Weights of a small waveform autoencoder.
Model: encoder widths [192, 288, 432, 640], decoder activation relu.
Rows from block 0 of the decoder of a small waveform autoencoder, named by matrix and row number. Each number is 128 + 24 x the weight over its row's rms, rounded and kept within 0 to 255. All counts start at 0. Numbers have three digits each.
After each channel's rows are labels from the 100 clips, of 14848, where the channel reaches its highest value: "top examples" is what is common among them; "loudest" is the band of the loudest frequency at the time of the peak. Only what is clearly more common there than usual is listed. The data: simulated modem signals in the audio band. In brackets: how many of the 100.
# conv: width-7 conv (decoder.mid.0.conv.weight, 128x128x7, each kernel summed), inputs 0-127

conv.76:129171122183129112110109129116145099118148087114108100149130108121127138087106093130143117165133106148135114131118136111122153108133142086122135113049152122163115133155102109095116113143119143154142150128113152123144132083102114155122127107123155152131156141096137135129180128144098123067151170138124143153134181183091090113141115123097159148124102120138101137127178121086141115127090
top examples: burst (69); carrier: 1.5 to 2.5 kHz (54)
loudest: 2000 to 4000 Hz (98)

conv.66:116155103141164115144137127137095139106127144095110124141107139136163111118133110132125129116126116101174099124159121108093086139097144136163122123104083122118141123101141133147154139129110136099110151130084088086102114135143080160145149165138122122118144101200102119077111131125132123113129142120100160175143201076090117145117137109157140156121119141119141079179134117122145117131155
top examples: carrier: 1.5 to 2.5 kHz (61)
loudest: 2000 to 4000 Hz (82)

conv.57:155190116116172122128130093119118160155119114123090075130151175150146151196088138098112122117114093112112095150132110119096090157108102110140117125084095133131130159133153133108097146146141129107117138166121106112132172129146109153177133173165097108112129110147130103089160119128128116122140139113138161116126173104125132136115170141140146080107133139100141110168142131120152117133118
top examples: carrier: 3.5 to 4.5 kHz (63); 8-FSK (29)
loudest: 4000 to 8000 Hz (80)

conv.127:147161148157148129168160128071158114157140126049102128070144129122105159140146132108120101106128112118093119179158133115086137114121105169117087126083128129105144138108128151160135138131152144148130090122129099129162150115109059167118130129126148136121103152134124118108120135132074140115143150106062167109110134136131084131142113130164129145137137151096133142132126115131121146135119
top examples: burst (77); carrier: 2.5 to 3.5 kHz (57)
loudest: 2000 to 4000 Hz (97)

conv.41:114125091120128151128149151133113138109112126136168136178150124116130123145131129135110176127145135100114121124132107148118143159098134116113151124115105114146115152129150147149121098143159129084077101123146163155130149150114123119179131126103134108143121133063066119122126103120191123120126145141146220151163150094116117110105141118175137098128145120085138084147150109091154137120109
top examples: carrier: 3.5 to 4.5 kHz (94)
loudest: 4000 to 8000 Hz (92)

conv.27:118118149088146150165149158150117154116122132103152115127125126151124114087165156124138148118109142129141123060102129140123137106111168148151135142146113131128126106125145108141154106105177145114109112077123136086110123117126149134095097143130114131135119157113113104114100120087144105148162120120166159114158087076094117135120104048139155149146141107169130063111117112130163089123124
top examples: carrier: 4.5 to 5.5 kHz (64)
loudest: 4000 to 8000 Hz (81)

conv.17:125149130086160124094098147184124141086152126137091159122108130126163091120142152169138084142135126117104119131098135134158063137124116114161111122145109129114120123116090128153148173091098126129110143133099092101098148150128116126115134165125053081116127129126138147113147170138123105166147148118145108157149164144148119135125163129167126104126144113157162114157136104103125170111153
top examples: burst (73); carrier: 2.5 to 3.5 kHz (55); on-off keying (29)
loudest: 2000 to 4000 Hz (72)

conv.58:149162159179100143150151112158125126141156142116149132109127143157069140135125164126146131150155135104158122131123125083105136141088128171133106118121121085135143119140101163145112147116155097122126155136061102144092143154129120101106107195117120116115115100168155156128130131151116137168154124110154110116169157114110113146140114170117143121126100114106148082108147142059128148134120
top examples: burst (75); carrier: 1.5 to 2.5 kHz (70)
loudest: 2000 to 4000 Hz (68)

conv.67:132115137113148131132099161093156132115139148110128123157100130100169151129203116140108142140067118134115119081102130146123139148151135132144107153118153140115161160110148131133113111084160118118149104116147153123128109113101166164100124079109118160153107161091148071122140120154161127102125140123091145122150109126138125116110135090155109044126142150112138126140093109152162162130140
top examples: carrier: 4.5 to 5.5 kHz (65); strong noise (52); OFDM (28)
loudest: 4000 to 8000 Hz (81)

conv.74:119183150136144118149114164141123116081147148138112171117152109136122132101172185055120163117131138111122127158091138148097126151106148142161113129092115136152155125161145137178151129094164113118100134088092121097079120150093132097113129150138108134136103122150151132117122111153124109153130132102128176151172141166114130128130088135146117101140127121131129088133118091111162142154104
top examples: OFDM (32)
loudest: 4000 to 8000 Hz (77)

conv.91:119124203163139129129116119154115100122114148137154159129085170143141128093158086161151119192119152140148149083134118113117131117130155147134098111130145112113126137127125083128105145081177145132163160122117157143157145109124089186093085115130144146126127142073138120137141144118124119142138140108131098134127154120149101162133142137109132180148123142148135099117168102083152113114149
top examples: strong noise (59)
loudest: 2000 to 4000 Hz (67)

conv.49:143118147080158109120152152135134143108156119095103093147133137148124154127167138077097135183116106104107148094050147128138133123124119158174090114162130094143102143098136154112141145132153138107147103146117087133105124120114119120128129123121123139139133170126111106102161133141160127147191151119163133139133125164119137141134121131137127057135167164103127112128143089101168147131093
top examples: burst (74); carrier: 3.5 to 4.5 kHz (54)
loudest: 4000 to 8000 Hz (97)

conv.104:139106171118139129133169100151140157119147107146129123095130142118097137145165145121160080137134103095138134073111092105123140165159102096161120116153109100150110132111124130138117148090138128144137130146167117093079099129107168096110131148117131098110082167103121132130165111145132141179155150104198129113148108125154102132149145143133143096146140102091146118104139194124137131131136
top examples: carrier: 1.5 to 2.5 kHz (79)
loudest: 1000 to 2000 Hz (73)

conv.54:124161167117124112147199101135100119130098163118172155125123150166157160102147148146129168121122133138093148092109133143106133137139138144127122131155127125145131136062156072125101126103136126116135124099097171144148148112130098105150120110141147122131137106117108130132108141117097112133140146098122090101165104123127173153133128120143148174107138107112120097072146133185174082144111
top examples: burst (85); strong noise (57); OFDM (31)
loudest: 4000 to 8000 Hz (79)

conv.24:159138129105121128090153142135160123129139126118103115181132160141095123075145120059162102158118088159160116081130145138137117102124140150159099099132125130103110124125123140109156120128100137097148110077103116114167058143128111177099107076137132148126120154090146103118115113122126129107170137129100107121097114127112136125134103118088103103131159101164128145137159099124115096111138
top examples: carrier: 4.5 to 5.5 kHz (91)
loudest: 4000 to 8000 Hz (95)

conv.100:139187175140138116131120099100158100132146133109105172126126154109172142111151153121113143147114147123160115089132123120101118116150111174143095106147130150131168098169138142115103134131118130127095176104087063150134147143138057139115108093148148142133141118122126135122098131107103111103151097126143162108127207142130106160097120137115130164101139142132148121131135119095155119146147
top examples: carrier: 2.5 to 3.5 kHz (65)
loudest: 2000 to 4000 Hz (98)

conv.86:116151173113104097128173088139105098139127131099136121104109138127105123121131137140128092114174122131137096115121104117107134100113090143151118108130125143157156109076086102109136153125117110133131153110074056083103136150128071133125104138152114126100101093179125116138143136117129127126157147107108146128108176102091130132147126156130124189097154155134116105119165165158134137147122
top examples: carrier: 1.5 to 2.5 kHz (62)
loudest: 2000 to 4000 Hz (100)

conv.124:138148153115151095149112168114151136125139115130109099121143095164138124140137121125072157137132167105142146169090123138125118115119112200176110111122112163151116127156127147143135095171124157128120116118103106151103174119157097135155130161132152115103094166188097124091105129123156121155129100116158175133126123135146144145114123152129143147139135167094126127144143075072131119126098
top examples: burst (75); frequency hopping (33)
loudest: 4000 to 8000 Hz (91)

conv.52:129127150097093127098112153133129104127153127146145111181119112092157111119159131162113111164159148156146083095154089122117124133161089110167126081160121174129127135187139141120107065095136154131109170129133125126107096176112166129145138105105163129115107089120100118097119127140165128168118110125137137136135129112110131119097133153125112157138153118094134161102154152122109136108082
top examples: burst (80); carrier: 4.5 to 5.5 kHz (56)
loudest: 1000 to 2000 Hz (43)

conv.87:122113138164127146136158148147111134135119154110207133146122144133137165161120154150078170108138123081141146108125125085102174136090142160154125134108117071131142145131117143130110115157140121097111104120107142138122098165148139103176138159118100132149137166106131076154144090133150147130141149126109128111159141106114140132113142103156103073111117147125122098118125116078168170132106
top examples: carrier: 3.5 to 4.5 kHz (65)
loudest: 4000 to 8000 Hz (83)

conv.85:144170140132103134144172083168132179128132148113128111157107159158188119074148100176114116142103118116156134080113114063133132109146112169216125096163125109144107133139116121119157105153108128112147143144129131124112073125136135107108167150114132130134111112158131141101110124109143161114159130117132123121149148127101121147134138113076140115150144128134111119147145159119140148116151
top examples: carrier: 4.5 to 5.5 kHz (85); 2-FSK (30)
loudest: 4000 to 8000 Hz (85)

conv.88:133154151147111153138157147105146133138127173092103092101122137115097133138180153078156116088126128127093092154147119116084117143093137157148107120107135131106134140132151129157122137112134147124120092104119151109140151100116160144107132154115112138113097123214126068123101131129151135166123131107087150108179072078107126117139126114165121102133119105128135129120095120145124088116135
top examples: carrier: 3.5 to 4.5 kHz (78); burst (67)
loudest: 4000 to 8000 Hz (89)

conv.50:136152135135097142130159098116118105150102138161143128120080169146133139143141143183126161100110136135109118172143107130082118145132117125138118139067134182097126152137137130123093150126110156091137154142105166129177157130124113151175148140149137125124122079113129058139136134139111128126118141113086178102157163117139147137136142156137112144126142155080148135094152149111128172103140
top examples: carrier: 1.5 to 2.5 kHz (76); burst (72); 800 baud (58); 8-FSK (29)
loudest: 2000 to 4000 Hz (69); 1000 to 2000 Hz (27)

conv.11:129111107145113159099132133159140167095128113148099131091110127172120130114141105058152115112083121105104162169097131143098100123146145094139089133167096081130134139121115131188157171114156132089134157129155176093133152088120122088117115141101140121129115112128144172145174105176127109136137154113095160143161128117123129105140125138123124124106108106132139099102096140125132123131152
top examples: carrier: 2.5 to 3.5 kHz (85)
loudest: 2000 to 4000 Hz (96)

conv.101:122090180131120142105133101180150115114131139144140151088095129092125133098141067121160110141120108155107147141112105147129128147147143127153108147146144117133087124108103068141109155091157145132145156107120168135155181075102144178101134135132136120124129140072131114153129175141135141168158157117100139149155097125123103114148157130127138173121143115137144128131119099147122112116181
top examples: carrier: 4.5 to 5.5 kHz (89)
loudest: 4000 to 8000 Hz (91)

conv.82:134132120118163115114198128128138115118134147096124164118132158095107128107143177171094077099119107120183091140142125173148119140123132148121091130108125180122157117164125110117112136117155102106126121103087120081144142150146078166159179127163093147155139153086141115126130121078123124107156110106133150113126150128106118124119140078155111117088129140130134132153124138107140127129150
top examples: carrier: 3.5 to 4.5 kHz (59)
loudest: 2000 to 4000 Hz (80)

conv.83:114137145150118134113109136165126124111111144160176146170131134115113129157101112097119112162128116197127123125106120132112160108100163086135142107143147114135127153100157096101102146096141080143151083104146136132111138143109129148103060108145059140148120139114135116156183108133167120097136111135132149098108130092115108113136157104152098074145096128159132115142129106127153124107113
top examples: carrier: 1.5 to 2.5 kHz (77)
loudest: 2000 to 4000 Hz (92)

conv.63:133124126179102137143110141126106079152126129161179144133151099095114111153087162104158162147149126110100112161100115101144171138090130110128148114116115124160132139134136155163123099136099114150079137115112112165104159111118116086145134149126133106145107107100112162122096120132141125116134112116147170144138167142130149119124138153114083133098124113100116107074155137059142178095126
top examples: carrier: 2.5 to 3.5 kHz (59); frequency hopping (38)
loudest: 2000 to 4000 Hz (97)

conv.44:119134122149158142154067189130137137110163090122100112133090115152109114111141149148150146165092140136098106074113131110093102123126155131139129111095110110108118122110145149125160135132082152101127118110107082117082079116110149102075096101134129134149127135172137089105128108145093128098147137127117128133145159137122126128111103099131125119163112092149144095087116118062132147123136
top examples: carrier: 1.5 to 2.5 kHz (85)
loudest: 2000 to 4000 Hz (100)

conv.16:142131135144134144096127107148146119105138118121108208090093153098147121109101103098140073120123097178099126147148110120097114144133144099159118129114150120094144152085136120157110162113125134138138149142130107130181130114073065155108112106147080135166148149112165107119133140146103133101140150143070135122124157146108104140150149099112111137110131111141142123124142122138111134091173
top examples: carrier: 2.5 to 3.5 kHz (82); burst (68)
loudest: 2000 to 4000 Hz (97)

conv.6:141141107079117145101133098162136144123138112198097183138143133111093121129104143066160119129148123157121160136103119144133130166120129080144170109112127104107075151147156120134135170144119127112140114158158104145143144144111139110121120121099087092144144138097109123156154105156142136110133122139139146111132096153089141111143140133107135074162149071176160116143131114138119148115149
top examples: carrier: 2.5 to 3.5 kHz (53)
loudest: 2000 to 4000 Hz (70)

conv.80:126084132081120146075178130170160120110137155083087138130118157122109107120159135060165066145132124138157124126117110144132102137133124099138085111210137114106152128124131121132124163084144129132127156140115122083159143132119097150087126107111080113132114128107111131129171127142126109119164119113116162102123103113133109125104138091154117163099148119143143138103132120125137123124140
top examples: carrier: 2.5 to 3.5 kHz (91)
loudest: 2000 to 4000 Hz (100)

conv.68:128176138102112125113147131095128111098143137105077123119156152108100131118092171061123114185136147113165138141096103176118149127154112114105094086176155116116158135146153129119124152134139094114132111155144132132092156113120141114108150094116112130160127152141120180156169115113133115105142143136161154111099169148084101171146135141107133123140119166152111092123131148123152133146111
top examples: frequency hopping (39); 50 baud (38)
loudest: 2000 to 4000 Hz (100)

conv.89:099113109071090124124132127123122142102164107151150166148135134119114089106141128160141096140131137146152110139165122147114154102144121114129133089112134185112121128170169154119137124122136198131141155123156125114127087164121162145108111123105151158134135148105119142087111117133114109168113093118175096126108105093142136136163098117090133149175116101123120145077163134127095082108109
top examples: frequency hopping (63); burst (61); carrier: 1.5 to 2.5 kHz (53); 50 baud (38)
loudest: 2000 to 4000 Hz (72)

conv.36:097076137118097128116174125151110114106132142097145117161100149146143126082171086154157087166115142126159149102170136129176130134123147141151106131151120136113118104141117116126128121131160155121142158130120150128184122126147084186104114142100183137144149132128116129119085148122135144132144122132125119129122105088115136143130113092095139204118132114139131113091142092137119067109138
top examples: carrier: 4.5 to 5.5 kHz (74); burst (65)
loudest: 4000 to 8000 Hz (82)

conv.98:110142127074115096140082121120136098107134110096125121156128121120176135156140156165112147121132132140109121147133095141168128153139088095098149121114124183145143123163121153114098108141121115184108163135114106163132137180147110126147135150134102110133134120117115112106115133152117113090141120157160151127111124157172116123082137093127122134098157142133121157078146098105118195116069
top examples: carrier: 2.5 to 3.5 kHz (74); strong noise (66); 800 baud (42)
loudest: 2000 to 4000 Hz (92)

conv.23:127140165100128123123116157121108096128118139154146106188124152138138154120146117135076146179108106160118147079062159173130140113154142118166120117107148134136128153151151087078107143133170108117155111140124143141138148132130135149123084099127116143146155144091142077156136129137171129107127122143138149124098133126074154137100144125107133106117155160164127121107144096167175122120113
top examples: carrier: 4.5 to 5.5 kHz (83); burst (63)
loudest: 4000 to 8000 Hz (86)

conv.61:135150118104091135176154102118092143113129150106093120128137162182130141099170175132157125121137121076110109093112119130160092153133103121125114117132111091110109119114120139151134131095169141116128128139111143116143078140157126138097171147098170106106109120114103157124063153144111144171103144110109095138112133133129134133115120154119149206107171136147132116136135150145108166119109
top examples: carrier: 2.5 to 3.5 kHz (72); burst (67)
loudest: 2000 to 4000 Hz (92)

conv.20:123132137084113124090127157120138121101153121100113113165132156148128130101154063148114085149125115146142123123145119156111106108129114133157106119061122157112106144131111163111143133092179173117139131126126131113155145114089116196146088141101126127107129106168129096102162144150157107174138158114115116143173135136124102129123121142138110113153114158115150152136169112103131086124074
top examples: carrier: 4.5 to 5.5 kHz (85); burst (65)
loudest: 4000 to 8000 Hz (96)

conv.48:115143119090120126161165157123115079124165153086125156127167115116104120116149167092134123172144150085108136146109108153097166150132103146123122092149131112109142135128143138141116112110169159135130129157120130188109121156113143155149195101091157127162121123118086152111125124142108133157129133112123099139117137184126116143111118141137136156141142166105103128101170124086163165137086
top examples: burst (72); carrier: 3.5 to 4.5 kHz (55); frequency hopping (28)
loudest: 2000 to 4000 Hz (85)

conv.28:122113112108122142160126129115117135152160115129169135121145107134091136161144128118178141121137140132114124178165112094080129137133092127094118136123135119104148131102115162173133127110165162131155131181166126141102107176110131101104088102063113128116101113105124154134144101174140139135119133123077148099150137088152141120119113167134126110127130135103130113090117191144106178141098
top examples: carrier: 2.5 to 3.5 kHz (63); strong noise (51)
loudest: 2000 to 4000 Hz (80)

conv.53:143165131139141118138159127157120143084134143105110140151127156144153152131129130167088057136131087106139138154089100153156100172125124063155109122131105081165136165095150124152093150117155104133129132168124143128139113135147105152146128188121106098130110155100149168091142147162123122127124140113159160168115153089146116129120159126140141128102118118090143125126162136136145128109157
top examples: strong noise (65); OFDM (45)
loudest: 2000 to 4000 Hz (72)

conv.26:146156157180075145116159104108145101144120143136185119121120157086096132152127184147134138120139114144158095135161096131083144139139127098084120116125148136131180139173151157115069111111132112119103171116118140149148137147132155111133127134135161120131100122079128123145130121130111116143112108124131142108122134071117122137129145125130121122104101077083126134079142180119114091128150
top examples: carrier: 1.5 to 2.5 kHz (91); burst (78)
loudest: 2000 to 4000 Hz (93)

conv.81:142141126128137130145089143135130102148137122158155092156137141144098153156103127057134148173113101146088138151082139172132148134116142116106122133095133094141121160104117129101109128107134106126159126123107134176121112132134120151121124129175118127163126160048151106134143130141116128111152138127093137149057153136121118104121163129118104092116142129138122116109161080087165178113127
top examples: carrier: 2.5 to 3.5 kHz (81)
loudest: 2000 to 4000 Hz (90)

conv.47:105151128136148121183150123120101101123138106085107140088177120134087135142117134087143117136153122144100118179135110160121146140121129120067156107119106139130119142075145122152119113139131126162124096106111115165120146131098057159120127107141108116141106130106110164124133106145114125109131120117116152117068173166160115123109111150144136196131159165109133130136175102128140138119102
top examples: carrier: 2.5 to 3.5 kHz (82); fading (62)
loudest: 2000 to 4000 Hz (93)

conv.0:118131124148153147122134119124148132113122133122157214150156137094116120098155117199129095109117124103178127156154126150149114140116148129077124128128145154123113105146095130141110134130143126109129099106144164148138131162134094150147119123125102139111141163028145172151131112108148126121129135126159147139160136099181090127133134147142125082135118129138140130167124116087112120117159
top examples: strong noise (81); burst (64); OFDM (34)
loudest: 4000 to 8000 Hz (91)

conv.43:101142155116122121144124144135126102132120161121129136171153132097100133111155168179087056117178135181146077117151110164141157124115144138139110111095132152126131145124162092116100110096139129150105089075089089094097125149141125169083101123132124137129098131161109135104112127113138137153126100116143112128115079091097141109119115122179137142136134109135136134129136108165128100130132
top examples: carrier: 3.5 to 4.5 kHz (75); burst (72)
loudest: 4000 to 8000 Hz (94)